{"task": "enhancement", "arch": "unet", "norm": "groupnorm", "hidden_act": "silu", "weight_standardization": true, "init": "lecun_normal", "beta2": 0.99, "eps": 1e-08, "merge_dims": false, "max_grad_norm": 1.0, "batch_size": 64, "final_lr_fraction": 0.05, "adamw_weight_decay_other_params": 0.01}
Rows from block 10, named by matrix and row number. Each number is 500 + 25 x the weight over the matrix's rms, rounded and kept within 0 to 999. All counts start at 0. Numbers have three digits each.
# conv: 3x3 conv (model.decb.1.0.conv.weight, 128x256x3x3, standardized in use), inputs 44-54, a 3x3 kernel for each
conv.0:495497485490496485529512524494502504490514552508538533523515522523524497466541525482490488508526511517496479491506507491474471502500513502485470523498508505499495521533517522499480509508485526474467500491509482485542513521510521523513466512498457501521492494482532498474480467477548487474550518472
conv.1:511517502467487511485506538503477524510488488496477509489512497483494515502482524462532487482507534512454511531492517518478513511478493472496532479508517510479478542542519503507484505512497482523519510517498513516497511499502459496492503503504495449473540487524519470511540497493552511498498519510
conv.2:516518505496510515479497505468470477503501486486500475506497459510502505483486499488513469495516492510496507529538529507509488515533515493474473508507518472483487486501507503499507520502494496487471495509511481494501538546542456468485505506512497483470532510512527487502540530551492512523482493486
conv.3:507517518492516471525477501478513496529503518509540516528498478498516524491504504478502488470495499543512489483516512483511516529489472492479489503503498496498492523516484490485505459499491509507495524487461488505451497528506466502499514484504497493529498488509506513486480506496532493475493519506
conv.4:497491473487490513496519519506479510505496484488513475536520504510503504476469498483503484503513537506515521528516491511480520519527501504468523479456510504512500485503509469500489492505501512496484512495504490480517489450521488511493507517514507494484501494500520502519505499534506503509508497477
conv.5:505469491486499549479510506495475510517476505534494494496549524488542517496519490527523532494495511466510515494490495481467477530514512479483477541503519488498499445531542510527533518496518466448496508495489463519505457499517545494553529484489492488487491485493497464496537489459490529525479498497
conv.6:500471511482495469482525519492519476445487516496473492463476489509483477504496491510446503504497516456522472530481486530521518493499502486482509499533513522514485495497494453475487482505522468468526472504545504474455498509533492503520486501510508527529521527521534542495461488542530502518517498519
conv.7:551516450503498484531470509502495526496463464519505450494493559431509531475498506505496491482497486468491537492514517504516506522496487540537471490523511513508488457502495523518481498483511513499512517520509499498510468492531487507493480525492459498539478466502528477432528518530512519511469499491
conv.8:501518535500506525531505534508501507512510500524530516482490466488497504532519525506513487521485489492487521496519504482506506488504493489513502543519468495499479525488519513482492480498489502516469508487532495506530525510521513498516493487471523506502491503512516524532506496507512523504517502501
conv.9:452477480503509519515523549471489466500513514482480501517504466496515495527497472505507517483474479503504499509502470512503481519517494496487524474487498490506485482510518530497505491514513483505511498509483511507496499505499495492492515509514489492494506505518501496514501493501495498482505491485
conv.10:552537520488450509516456520498497462512509513489521542507522497509515495536528484490457492459485528538456484541499481487510494519501486534511495484452502498509496498474475464471513508503537472479531502508526504528516502498557517498492536488437529508487493533497491540547481534562512524552496469496
conv.11:530534523509512511490499509507512516492468486489525511517500478487503462484521539483501476498502505504506491532507470547508494495508484489504523504487512511504477495483507506507525496498466486504536496475499509496499511484476535497519495487523478457433483496480520537531516531541512518534524506504
conv.12:465483490485497494454506509510530512509516520495472497505488468479503520487504502493505502515494511481502495482478463506484464532495485505500509495482487479488492528490510492498474498514529487533504484451495522527507494516504519490482508520521466513509538507498534468481490494507505491526497518510
conv.13:515518527508531505490514478495508502529513513474508515533468491487497506471508521515494480514493507517495519537515502491482495487493543489473540495490474497510491464528518514501520503484524526535517497490501484499509485523477515499486551512517460486515493493479490479514512489524487529519480517523
conv.14:514521526483489495465508496506517460492490500481487477544513500517507517506477461517475496513488470466500493507523473503532503499492502505477528496490516461517493491489494495520511497509502500526505522487501513474515475527468522502486509485515513471464491473482505489500504536523514517526507489517
conv.15:491500488496499524485500521521503517507504525504494481512498487529508524525491483488493507518523515510511508526472516500520517517515504480478484488501512509529491514494521502472488498513520490493501488513527513505488484490518492505526500522507491481482529510481499506528513487485528523512521500489
conv.16:525543479468492526521480494507487485514509509513480478507511475454485515518511514505521513507472464507486524488517522493529502510481515482488498528503474469477550502506461474514501522513491489501508510496503512506487512506506508508453491487491505512538530546479492490488523510508521481535503487500
conv.17:476463509525487492536518489462506513526496488504518508483477552512481485503498469501475507528517512474512488491502481506494486522500481536497497495488503470489496515458549514517529504509515532496460522501541529511527470518530507507495504475514481503525515495506483494475503514474497484512491489493
conv.18:506504488517530479519518493483469488536508519463459487461485477503504529486514515485507527504509509498522522497492465527495509503510492516500500500509516507505475479477481476533522467467503505491487512503519493509496551525517491486466511512493499503504494481436501518517496490512481478513543501489
conv.19:486505521515524507500481498493520509507495495489509485494500497483492491477499518508483497501528478484496465497502498487499499483526521507499502519504471483515453503499488506492480538511482493512510489514484510484516518515509493477501502491491500519492501493504475484496513499553496490520501512527
conv.20:505487496502485488502508507498507478473489492472487482528494501528519494509505502505497486509493494517508493505508515510497485496501507496488478483506500502503504502516484503465493484486488490494530494495500534509481522498481472484511499512519507513483474501527497495488473485482481514499494527498
conv.21:525508491535535513497550504508485486496501483476501485491523515507520507491462533483496504488510499530491528507462504465499511569518477517505531476507470495490491523499502512526497510479519487509498489495484463517537490509490462488501493523491479491487476504535484491530544495453520507489485498502
conv.22:504524518477481478517512515481485497493478470523513518474479502490501477504504507525485515501495488468502493490510532494487487515497499505499518489503504497490491517498498504503513472486503493480487514503501508494498504473485487515522485511504472481501507489498511495486505517532495492512522513501
conv.23:538495523517484501541522499499483490473513486460490523480499535485463515466476482506514494507484485552525502501489505530502514475484514491512480470492520459491514471497490497490485517479477515482454511491499492476535520491515480471537532541480517532541494522523463478529500506499516515517500498506
conv.24:521509458503479502483494499515493511498532480491456496498504495530492483466496503539520477508502508522516500519520466506504519488471487466499545517481515486510525536498495513526495507477507488491490489511512496479470472464484512519498499516505482499447475490532503493495481508501479485479488481506
conv.25:522527507509507535517491548496496515507490525481516541508500523468494518529498482468484514509521491531488491502535491495510481516528513491521512483493495536494485528495485526500499507517551528496506502497505510514550505522482495509520514481470505517490482508466524529488528512509517513506491486496
conv.26:511502499510503509524524495486488457519485468522499534483513473495511530506481535496496518475494471483520524484506511502489502520488505480472474501501493501483488487498495492521504488471469480494511526516495504497492475507541485504461523506482474480482510495485516506485494473467510506491505491492
conv.27:527522535488465497506495477514493505489482492484494478498487497464498515499492419504477444544498493527499465512508488512519506475475471532484484500498496482515494484495506529489499535498511538490500542512513497495510489465519512480482557535487577527460514492495511513506480459514500475485467452484
conv.28:508493513515477510496487462503500493494505498488488498483476539526513507481524502500494531499484516526534526504493493482486517528494515508519505480513500509517496505494510487516507490519481496513495498498529495511488524485505474492497479494495502480487491486498515485507493511506522516509476500509
conv.29:540519498506511520490513507498506512496500492495502479497497480498516510501490500522491466489494471480513485516496493512499503500500505506504505512487506501497498470483507506496512515486503518508483512492505501504528514511519530511489493495523517486486497491485485493496483491477497500503495495510
conv.30:518490533500497515506508535447514507483481499496494532506500511500471485519524515509504521520514520484473488488513503522516484455472524489484492503531491517509475521473541484524546501533523493480512506502496466489531493512504532545513520511497488518509478501510490479521469508541505483495514464476
conv.31:493512523489509501485514519482488530528530520468504503512459462518492515483494501504501516496500461508493444505522487491499515507481500464481509511506500530518491498495479508497525481501521508544471531487497506478532477488522509496475487522528528497490504472485513457457499501543500494516513525521
conv.32:502518507512515520520498506489492526500490523508506497522513502526523513505500505484494492453472472462470498493510539476468507517488482500471505508480522459469487520484491509491506472501489524496508502484480498502498514497498504514498537507516492499510524510547533519534470465503508496486502520511
conv.33:514517523499501490484514476506511510522511527470467489532515507496498500527505489507503526484493502483483499520489495501492502514502500488503498505521496482522525507485499485483511491502506530484518500476506541519526494513493496510500488500481520497489514488479514498501480501501507513504504511512
conv.34:508529460468491519478483511484488520501492496519518480519506525495518474475495470472474502513483492506487475508517467522483518481521496532488513477492459497481496480514550497534471525498532494502493540505491487479515519507537521489470493457489497518523518516482475516512524495499503520563521518531
conv.35:504440431496449473530485497458486540483471513461483499519524507466504524483495500499556503496510498538485519500508498495478497532481492501513539484481501514466484521531490474504506469512502524487470484498512502497542513485510452513530489458486500454483460467479512476486507469547479483519516512533
conv.36:478489509486508470496491503505510517500478489482489539492491472515488474520466490506460493495516490501509510520500497509509499509506509495480511526502514487499504470478508520508520509513519489486499487502479513493481508485515465514505510491502517503487502494505494508501508516512536518483502513519
conv.37:485509508509516510491485511476496502509529501493517517512512525511486490488502485479517473504483474523496508490506505481494518521504507459505504527514484526510466490491476514532477492480531500492454508520491485479493513497498471494499512507506500521501511543512488488467468487539488505531495491501
conv.38:490498478523511476482501474498486459502538506467502490508520527497488511513530504498466512479472475458482497532515488494493493516506495506486474506475505484511499521517526490499503471477476497535508500504488515509513445499510541525545500533483482537503528504493520476476477530484518485499513517493
conv.39:486494509506488510495491490487506505498533525503506494517498509519503481489543550481475508513493498538518473522496470492523517526509496538523508503475452513486461480505503521521488550498507501501545479497503503485462441489485465473491505516498551496475493491486476471487517517512492510534480488531
conv.40:495511506545505503509486434487498467531510464519481513490495512499494516471498524466523504503520496481509525486487495494494519489506497519497489470509502489513488538478498473484505480521496466495504487513499476503504514472523504493470490532532469488492497504472508492520486497474490516493503509508
conv.41:483489501492468500501529509492493495493549526491513497526494515478484498504502484494490506503482502513511493487491541526507525504502497493503482502531478517548540508543517469510471505461522508492470499516514514514496515514483507512505487485515495502513521474497512480521478452467502500521508502534
conv.42:484487497500493508519491492474521529494499526499500491478482492488515529515509506505498512519505486507504505497509503506503495490486508489477467508504503524494496540531529485513495520518493486491479491506500493508510516512507480502515511499518504489480504505519500507513477498493513517487520509502
conv.43:503520522492494486493490496460510493494482519536512505501520494493511500476496509473478495522506481497476476497510501503511484516482537464489477515522510524486487530482483490482518486518481504516513503488520535512478505529477514496489530494521482508526539520480481506506505539468519492471537509496
conv.44:500470510508491512485510507486500530485475459507511480513510490506497492493510502494502495510509515505507487543521497525500508528488475478488524499480516494510513493527515482506487478507499494501505492481495485483489490505525489492491535518498492473471503487487478510531496512501485502503474465498
conv.45:487468502510481473510503490534545485462481495464501509487544547510529545510527532485537507544545516493531467473483516475482490502508482545531487509511496469504521492502505474530436518523526512481454532521512482498509497428513513489483498492488463491470503518529499479525514496472484523535483504480
conv.46:474482479500491492470511549518497488492487476539476492535494497488502510529500485503512485536507470465454495489494474496503518508478526506502516483538526493501505485527491499491522527484504510488510504514534482496472505500501478503512443484526484507531523498511507486474500466469492507471503529507
conv.47:524509496509494470523505498522494524509514522512514500508504523494528483492513481464517454518484501524485470495526468509485512527510481528482549513494470501511483525539501497508491487475472502520509535463465486469462494520516498513497474457497515524442498508453528504462503493547489514482479466489
conv.48:492494515516478504526516505496512516526516489508504504471496498482475479518511510504481475503517508509516484499526523493473494539492502514518461455461498508497514531498468532499495472502522498501485513507498492506484532510478517522521477506507480509506513512496543506506512537533537522477526496485
conv.49:485513483485497491511486479533516520493504491482510513497526487475500483491457472509476471489501518535499493474500515484501485518513479487496488488486498498515504515493475516514505490473485514484480487488486506483502520502489514512525512533499503492515515490485497488485494494490492494485518546513
conv.50:527495501461477482476501464514480470467459453487547521553529499499488476440527478513504490500508498504493471517504529518506469497539490489514510500522486514482478530501490546515525535519488473508514496515472491512496503500524566523504492501511486494491485485512525513487473492571471484530484512565
conv.51:526499497586529524528516529483490505511502528511498531503546537517501523503530522502531493513511496570517468541514516513514500497533543541506487498488478519505478459461484479491473542538500511454518535496505504493473495486480515495521518506519496532545483495530504513529494485487530489499521503494
conv.52:482510513506501457489494486476484497475504506542489472482477524480489527524499486518518485479518479483511492488479496513512481482488518509504510490470493488494506505511486511486486499498514513507504492513507485519500531522553500477494504500479501527490501498501497504510485515502514506466522515500
conv.53:537506504494521532499512478557493483463487483463520522493484524503468492496429461475486513553510518465503511496530531488500487523516498518464486506485496494479492465542476422451493525501489536527473515508509509501503529481432501495529474438488461500455500510490518515532475461467480502503514541533
conv.54:517514518499506514491508509470477463539518485474494487524513506525502505514504510501495512467480506539511510481494492505500502500510503504501519507506529483494505489476507497481504486475521493505522513496489497503501511491515453496502486530497488501477487486497496480493506500500520520513501504482
conv.55:537512510526501493520497478510508487493521510496485505477500544510491507504511511468469478507492477497463455474513501480501491489499518531500491488503504477548483534473557486474452531516468488498519498499517526504526543559529520496497482465508510505508518501505490503554504515516520482490509521511
conv.56:515470467514514491491487508486472510488501504472452469484514504471483465525499496511505504491497494485515485520450487487505492524520528522513528503515515494519495461472470508481494484487448519496526521512530521536492487486509502503524518498496475489538494518512511485503484499487498478509506490485
conv.57:514524504486514507473512509495511491497498515509515478511495459500506490552482491509489479482501486494483511478500519503505513513497511459484529507496472505499527526523528510486507534503508497523512515512520539512494502473484503526508488474495471492495494502477481491505517526509491496488498499531
conv.58:482516485477500545496530538525488507486474479535517494527511475520535529477509485480532480506498489462457470501479475503503516486508514495507491519519497473499503506519520497493522512514505462506478540516491524475512509495515517484505483501545554514533493470453545501508488519502506494481495507513
conv.59:497518525491512532519519491508495502487484500482503546464508509491496495488487515501511518551533508530541546496484473522484511504495547507511495522511497518511511455483495490510509516506512516493510499529537509503492511493510497474501498526543478508488501500488516486526536503496496505490529480408
conv.60:479504506509500515525519468508486493496489493489506519520497490513487485499475478508502512514510500503467474512529527501482511507505524477482523508486490513482497492498463506500488522494509509538486497494500494526501515525494478502497529494514526461505523493500499489495495519539492506502451488507
conv.61:520476458539505524487491513480477497500501488477526502473446476495464486504520486492519512501535539553494486497498496532534523497499492497495500489483525510504491516503510495487520510479481477494496506497478564492496491515548492511474484483534487528520490512512525506477493495499499476518495510508
conv.62:514511520521501500522515518484496496493499483506514496486487476486494475495510506463498510489500501466486491527527493515504485502504510493469497506483493484482499531497503500471491496494518514516502504496495496518508507506513526511511516517485498503480499505499488476463492518515491493495515507528
conv.63:499503526528527524526479502531505488472505474469498491510514503473495473492500464505499493517497521515522500497511532524523482505494535518527519478496500515496524506518492501501503501507507510490506492485498512522492533534482510510505522513515493525532506520505477503502455479470495498502483480481
conv.64:504529500478512517479489498490498514477507462515523488512486486498521514522499508478535506485507533497516490490491502520486485474533491494506499492493493482494487494508493492508503554506514475521499500479522473500495536491499504489484544495490500498511492506491502496515497497486518501536501505538
conv.65:472517496485496489491517478520499489478511508523518530524488523518493518500498497513490481506521479496507508496516493475518502490529518519511488514499515492499478510508493510491492497506501492492521503504484496483507532503473510483469459473515534491538522495494502517520466484529495507516477502504
conv.66:491522491483512506504549485463481506536510551482500532482518502517500506432447500511520518487507490460527505490543531511494501558518454514494473519477503484479515503507491485517488489465497514508465484483530499484520505505498466502528420520553481506509516476488532469497488458438492507484519533541
conv.67:515510510489486491522498500479522550507519545498511510491474489486500468473462493507488498507508490498500480495478533490507486505499508488509497515482521499509491524507484504510518527536500479504517537514497526516501473507512530511482479492484523521531478500516496461477477514454485517503510522525
conv.68:506511504508513521509508510544533487513513520528513508467518503500482488534481505519483508519515503508481473489491484479521484493465493480503564514492528546517509535528493487517510498501504512470453488499500479514463497504515507533525496522471478483496492501461460499527453490503491497446521479460
conv.69:495506511506463497500491497508474516490496495506511504517490497494537490516510490486468485536467483491467491550513544496482485506456477531482470500492541492499508519538448514450508522472501501521497485516500479476523500529470500493524511493522560520496538491550512492491480472496480520482493503542
conv.70:511528504493518520507533530472489526487487486521498502543495491495480495512484485485476460497507492469504517515492497494485491483517522493533482490522491487491505469514497529540526542509497489508554492498484516512476488506549492478515527462465468477491514508505494519524489526513513508511486499533
conv.71:494493525492513494511515547520535487522523464499464508452517480511508485495503486478480512501504492496490502478488478512526489497509489515493513538502477527502523490536531502463514490483482499502477458515526514480518525494481472495478548522493492500468515485503490510485486510473501506504489479524
conv.72:512497485484494488489509525491524504512493496478453459472489497516516505517517516501458479521515501496522533487493520457500509497465504469529529506527511497504513516494471487481485529495491497514487506524529487526527495517451517503461517515469497505495484503495472514533514505481537514525514517500
conv.73:524520505476510520509520496480531522489495497512520504494463474500477474489491529509504484507495500490492509525530474472495502509488507501507510480506497490487494499523558488488482511494479495516533499495517517475488492482519525506522483525539494488496559527534517478499504505463485518521471500531
conv.74:507527479509462495477503477530516510506512527502511535519491500500454491494523502487496490521479514494513529551517497476494546516494513515548500499496528493532511447466562526489486469509469513498506471487483532490477485504486490510517512519503487501491505514506508486518501497496496494493501487519
conv.75:502482499496490478508496518475486483525511459489509494480508507529527508488514482512484449447487495488487486494516502514490477505499482479451472528503481456466481510494508501492504475477497499472503522492531483491497496502511511497525495498514504501488505496499516494506533511527496488498500490483
conv.76:530512544507490531506498494476513512484513530496503510547506510494520532484500538513483490538484528530501503507485518509501500524507516541512498449469516507501475488498481449514466473515445507500464503519519498512475485490498522511465490475503494505495497478479491467520522478503516515516496516513
conv.77:491493456498502507485514518495474492491505468510556499508500565494507542495504472489505489522499485525474497538499494478501531513485490461491519502477540512487488480513500495487508472463530468500533521497493458475493479481503550497457500512501528482508509467503518513484499508518493496490499487521
conv.78:487501492526523481501518506504477523505491506504490491510490484525484476514493515469526513473534495463486500482484484520484507532518530471526495479477476510470523498535489493508513485504502490518494503496467508530454473509536513504487510486491528519542518514522506507483511519488495454511457485507
conv.79:472521512510520501524508510484462493506489507538523521491487499505517526513488479489511528465464503478472492512513523466508483516545512486497526505481496479483489551497512512481495535522508509488501505499518512531509504507529520491511490512501522506532503501489481493469476504566481490523506502499
conv.80:503511513511538525505518514516526533506504514499510493530492507526485480505479504503472490485511519502525499496502512507496489523490486470492506487483482483495515543504476507524521469507508509534480476519501523502492481514529463497520511498530510497512518531456502518529504533510481504485473497519
conv.81:467502509490489503504483481490476489527482513484488477503507499508502492497503539488518514495507505475502558490492508496504491508478461527501483491491519491496493509523473502495514456501525508509499501510507511499508511507487499504523516501524467481474496497503482511496510509501500544529517512508
conv.82:486475508475507498516516530480509513499503516508519505534516489512494500462471482527456497479515497471495502497501490484519469497465504530512543512517498473482484529483486518516503519484502498515457523502475474520535515487485508500500489493482491483480496466479501481466496534526530518492530531508
conv.83:454491538471476475512488464554537501519501499487507494502474504519502499486497510477491490494472495551469493492493492506493486491500507533494458513501521497496497502492507443502513464471501510504467494499479491528480510496471484534505528502497530519501497523540500503512515490498511508482515493497
conv.84:484500519478498524457490553537498499512508488475479459541520486520530522496528511517530538525507506503473457498513504483513475470489518479474486510517520495462469493547511484504509509478495509488515515505528477476511520497462533521492518516503484512505512506488498526498506507532559533509498508480
conv.85:535499523503504503499481479500482505474499549484472479434472507498463496528532458529520487493497501506533518495499477496501482494496530492519498497524512534488488487478478480503470526509517458493513510503530479487484471506527546506485488481510459479479503510530496490506497519541533511520502516517
conv.86:490496512480477510473500495494517510481521516504464508509515516440487509470493520512492474536513501482544519501460494458518508503525517483497484492485489450481472521519543516531527497505498523497487511521492502512494538532523509466505424452482511530515494499449528511514539539531509514520514521429
conv.87:509488498487488494488496543516484511499515531520523491518545561513503499519511504509528501477501485493535489500461479493490501547484533493514501498511527493463489503501461511535504507530503518535484522547501501475526471531506509509504483508523514503557535523495470453489563564516538498461531511510
conv.88:499473485483493490501497474498509498484459462520504531486495496522501492516504501493500495501497489489497494490486516499504516499491494502501459499511482485516494504483511491488497492495496509494498491499487484515512501495514518492498478515506522507495533527523524504508494520514498498470510521512
conv.89:531500531530516530514520512500455496495466461494521504545514508529505519514544491507488486499479490517502481500515546525501505484504512493507468491494493558528483489493475512521471510482511487494520486504465488482506504508539468484473546547445537509513516518553523519509556467502504486496494479507
conv.90:467484496502497496490515524502518507503490496498475482499474481500478498515487505496474483485476530483501546511511528525508515484479508485489510479492487482513518512504512497495493495489461487505496499506500486517486485521482497488511497493485494493489523503500517496531512508474457485488498527533
conv.91:520473454502499496488470474469477467501495476469497524511524529525534513478494452503502477488534527490585520494493484452489478514527485506535497479488506523500497525502530501496510495509491495485502500516499537501457478486480510465469519501546491516525473492497454469472536528490483498531470498503
conv.92:499489498516475507504511544507514502504519496491497525507524465528509489460506527526482515465508478514498523516481478477488500537502495467516506484507500504494480511500525492480540468477518487473490505508533498507515510504518548519484497498507507484489497470496481508474473519497538512483519536504
conv.93:491509471527490509520525509497505495475502487496503507514518492475478485492535520501515488507496499478483501502505481506529498507498512503502494494489491474486511493489497526477470507504478471511517515483507523481480527513509495512494514527499476482472521514514512506512481502480511515538535488502
conv.94:474498513497496470520500521498477514499477482515513485500509476496469488526480471474508514532505490528479520506499499508471506499477521496502502474500495502476461502480499490497468490532510532493496539519520518534495490490500529490471461468515508493521498502486482493480500486520473494503503510483
conv.95:499504492493466502492504503490528471517483501522492503464502516492485521514492496495538513484527511526515500485482484510521469514482454512525512536477498477486514511490474517488513480508482468510490513522502505524526515529497481504505466504458489496504491501472510496529509525481507528536499472493
conv.96:487510513509494503545520495489444502520505508498521505493508499483503512468523529509515505470493519505477503511515494484500491514522480514496506523490498471484491495508466524508498477478485489512494509503474499499514499489530523467498500542483500541554495506493499486450472478513497506486539487496
conv.97:515496510465507532529492487517512510495493477505484507530489487529499488526500500520491496449510504524460469514514495492499517509503464504502508504481521503510524532496470485514528472463481519508480513494506492509523523489504501521525512527528479503482491503529528498515514512504523485571533499496
conv.98:550486459478513491483525487504476483510501483474501490497459480473497498492521445535509500466459484486510489527512505506497500475468471511495487544484490482502500510476476561519482523495495518506509497493518482512512485501543513493513506557481509479511470492491479484474476484514472490520420487500
conv.99:480479488505502512512499512477510518474480494520495494530501500484489494489502503500477486498501505483524510482489502481500513484478497483504523487521527500483496522524525500496477507525507501506501508500489500510499496527521530529507493527513489493461472482487497470476513494501502494505492498525
conv.100:502479503478489492555518456454514460493531515480497533468491527511470504513471510494510510470484447479501507476525515499496500539492499471524479469487500513509476523431492496535485471505489532475489538489487430522516528508489494493499477492507560469495509521503476496474476551527542480490514526503
conv.101:510521526492507524504488495505510538546540534502473518500514518485524510491477509502493507509516490528509507477482484509494504516513517490491496481505526508498491492508495490525505477505489507524489492493494505514476506479485510533526461471500513506519530493497526488492505519505515509501500513508
conv.102:492485470495469522490497489521508485500494518485515523483493507507541539465501551483492488512492509496530497508488495476537490512485501477498531522497516514531490518488493499480488495451498515531504507527515495469518491490483506504472467543517496477502511502524508478525504461488507510467506494502
conv.103:497527511482502507473487540506513504529515533474517502555524485526533510529525511496506493486501525498500515536493505479551507492488500497504500492476562508495465456512498543513497479494539495487533510531486479475518504499482527511505495515494514510474496504493508477506504463461453469483486472469
conv.104:536518517501493494500497456490467497496482481506511493475506489490502506522505504525527507525505475522513538513501531493497511464495488492500510492502511493509482478494490540526515507501468499505486526495496498509501513515520518494494517493531538524496493525510474503495525488501511509514511510515
conv.105:485500504510507476503481490523492523494503519527502511540525518493485488491478501486516488515509487512518517482495517522489481516520535491482522520485486499456511505487477496524497478505491495511522519487492493484534528491488503505509494473487503514519540522505486520536537512544505507529455462476
conv.106:503483490485498503522477468531527514541523519485466472498546511502541528486495498464449482494512469545513470503498487531492495482503521533479492489497485475491480533495525535502477488480484516480478499485530496492535505486510489500502514497458520514508497524477519528514532525522521495463473499507
conv.107:489493488489502508483497479510502515511514532487489519506491497503482495513489500486506481497511500501492502526489499498492494491504508509516503509503488509530517489473493521492507508485506499523511495513503526514478481490496495483492509479473478474518526492512520502521501488497478501488477510489
conv.108:504515505470495505533539503482504500507503519500492509548462514541529500543531495497515513490474496538483458516499478494509505504510511549519497524497493481489513485493494495473489508523486508523475497500516486501530459487533536529504508482485529489475496478482510484481467490506470470448493467499
conv.109:502497518516505486492516502529519466494518512525519504484503503504511481505501464474501513477517509463519528494487517507491488508504507517500485474499487493481478507493493484485494515468493503536523496492504515517511507520474533488512493496477503490469500501498522502479518520507483509510481473465
conv.110:473495521502497505515491500443502527501490470501496521502479481488490484495501491512495475494514506493519519501525492502523502513515508484484505510497478494507502533484503502477497516490519504518527516506502506508478514476515502473492510488516516504484518505506514509515479507518486498510512518523
conv.111:502455499459509484489530514505534498477520491523502517451521489548520476527486549536507502493501530513503532498486488540510484500498468484518447512491501466519490504492493497461532472500512512498500502495504534479473503483485474521511454486539491479474504483497499530460511503510508546490527498481
conv.112:536536477516515482499475490558496519503480553484525513522506562520500511524482519483523509534523496520485524521487498500520466507497507500475542501512488517491472507522526474523495465505475498493506471521522514504478420506491490498459549468515473509491511496471513470495546515542490509497496487499
conv.113:498511514500514542480486469512507508519528531496485521530524486467482530495507499465495537491488476496457504496485527500498533507504462511495521504540518483500481526456466485525484535489487517553496509485494503516519505514482546513488533502488490477492505485495503514486505493479543486517515522534
conv.114:505516536449519569497507529523514520468504434478467479551480487529502518513469470490485502544493540497495515502495499512517510535490503516512480487524516436494502525519529424476497488461477496503501499521509519497484490518511508492501488529492491496497504505491471465499531543507503491488516504499
conv.115:485480472493483482513501516495506468497511534491511509498488514527509488518494487458478498495521511522519485536529534512484475496497501527486498482492479482503499495500489490497535464465511530480505479504517483530491501530477489519511528481509463479489505486485484493518532521472515472473489465508
conv.116:490505485510507490517507520486498498500488525504492497508522539492490500489508529522524491523508499499475520507501521474459478510502490487476493486514544513517520506484495517487528464482517488513503478488504499506497490505537519519537506499519524531506516489496486492493469481494479482491498487518
conv.117:527501478504477504503501502495486481484522533476503500498452511509480486486491509519493489518487498501515518506518497482504491513491513505474498487504480478512497464514503503504482534477475495520503525513491486520497492500505540498482481513494489528510525500482484461490486474517511493502488512514
conv.118:519505503498504509493514508489499503503493502500497512520509483505492488495486502488480489498494485520512531496501493516506504498493513510501489522491509486487517488497474501521518473493501502494496500499518495508515495507514479495505514493492515517512511507512512516522520498505511495492501489505
conv.119:500497497491488520500506511490468494510482520516491534450483528509504546497477430469497454482451533517475499517511503518498444520492526445487500510511507490501500457517497493494488503520534476519486515501475523502534513529498496538527510479501487549510497507496536478486530508480514465538502522471
conv.120:482513501514505500514506528481474483498478503487475502494476489506511494508518470493508531473487507507486508505513516502503525477496503500478504505500506514497511488477485502486446481506508506525501502491487526502531510519476485488481482505523513522528479495507476488479526490510530479504489482524
conv.121:535516547490481479503495473483505484484479469496515501478504502485471479499491523522483502500503509469479518478491501495533535509491501493475490508510533515517502502499516522494515490494476488498540477496493507497500495503492514506525504519516458461472509490470515519495499471506531483512554510526
conv.122:518497502522492490471486507465517498516485494480488494550477502512528553469508557471514573528495534491489492477493523522493491518501515526503479524506531499490488516511499562513455454504476505463497505529488532499490535480523497500498510523522501520506467503555491501502514501519504524508543500496
conv.123:512480495505490501534521497478540506553501477509496517490499534496488479516519523527480519479486515542488504524490470523499507530500505467481499507511488483469496474501481511488516474483470570518454508486524493525526526514477496494512470499464528475473530474542494479506498523491487532513553488498
conv.124:485511490501515501517510512508496501489485527542508526524515498501492480563527486506493469513508509480494520486495500506494509532504518492522493481497469518487482495524522496514491526529497494514513508503507509488507522528515531521525487484512521515521547512497523501480513486460533503478528503487
conv.125:500529507471476481462485482502496498501504481493482476497518510544500494519514515536509507526495495509492480495502503479513493499513493526492515530511502505510509495478497505486493521494473479492534503525476523492468478513514501516509495473521530511533508507484504477506472500475493481485486489501
conv.126:499497482503501502501508514469477484515497502528510523488513527490491499494488515515522509483488492504518524501486494516499510478467500511493497502491505511503511480498494516503499486487464497508475499502498507509506513507514503500519510491515493491502514518530506511530498519518478496497496499505
conv.127:495509521488504499508495487510498513484486532520502530555507495505495493522481513454464470492527520505532477471489511476502500504477498535511468487486508490497503500477526461440497490493501514530465526478519514505503510509508520501536504503530503486485515524515526508495505528492486493512517509482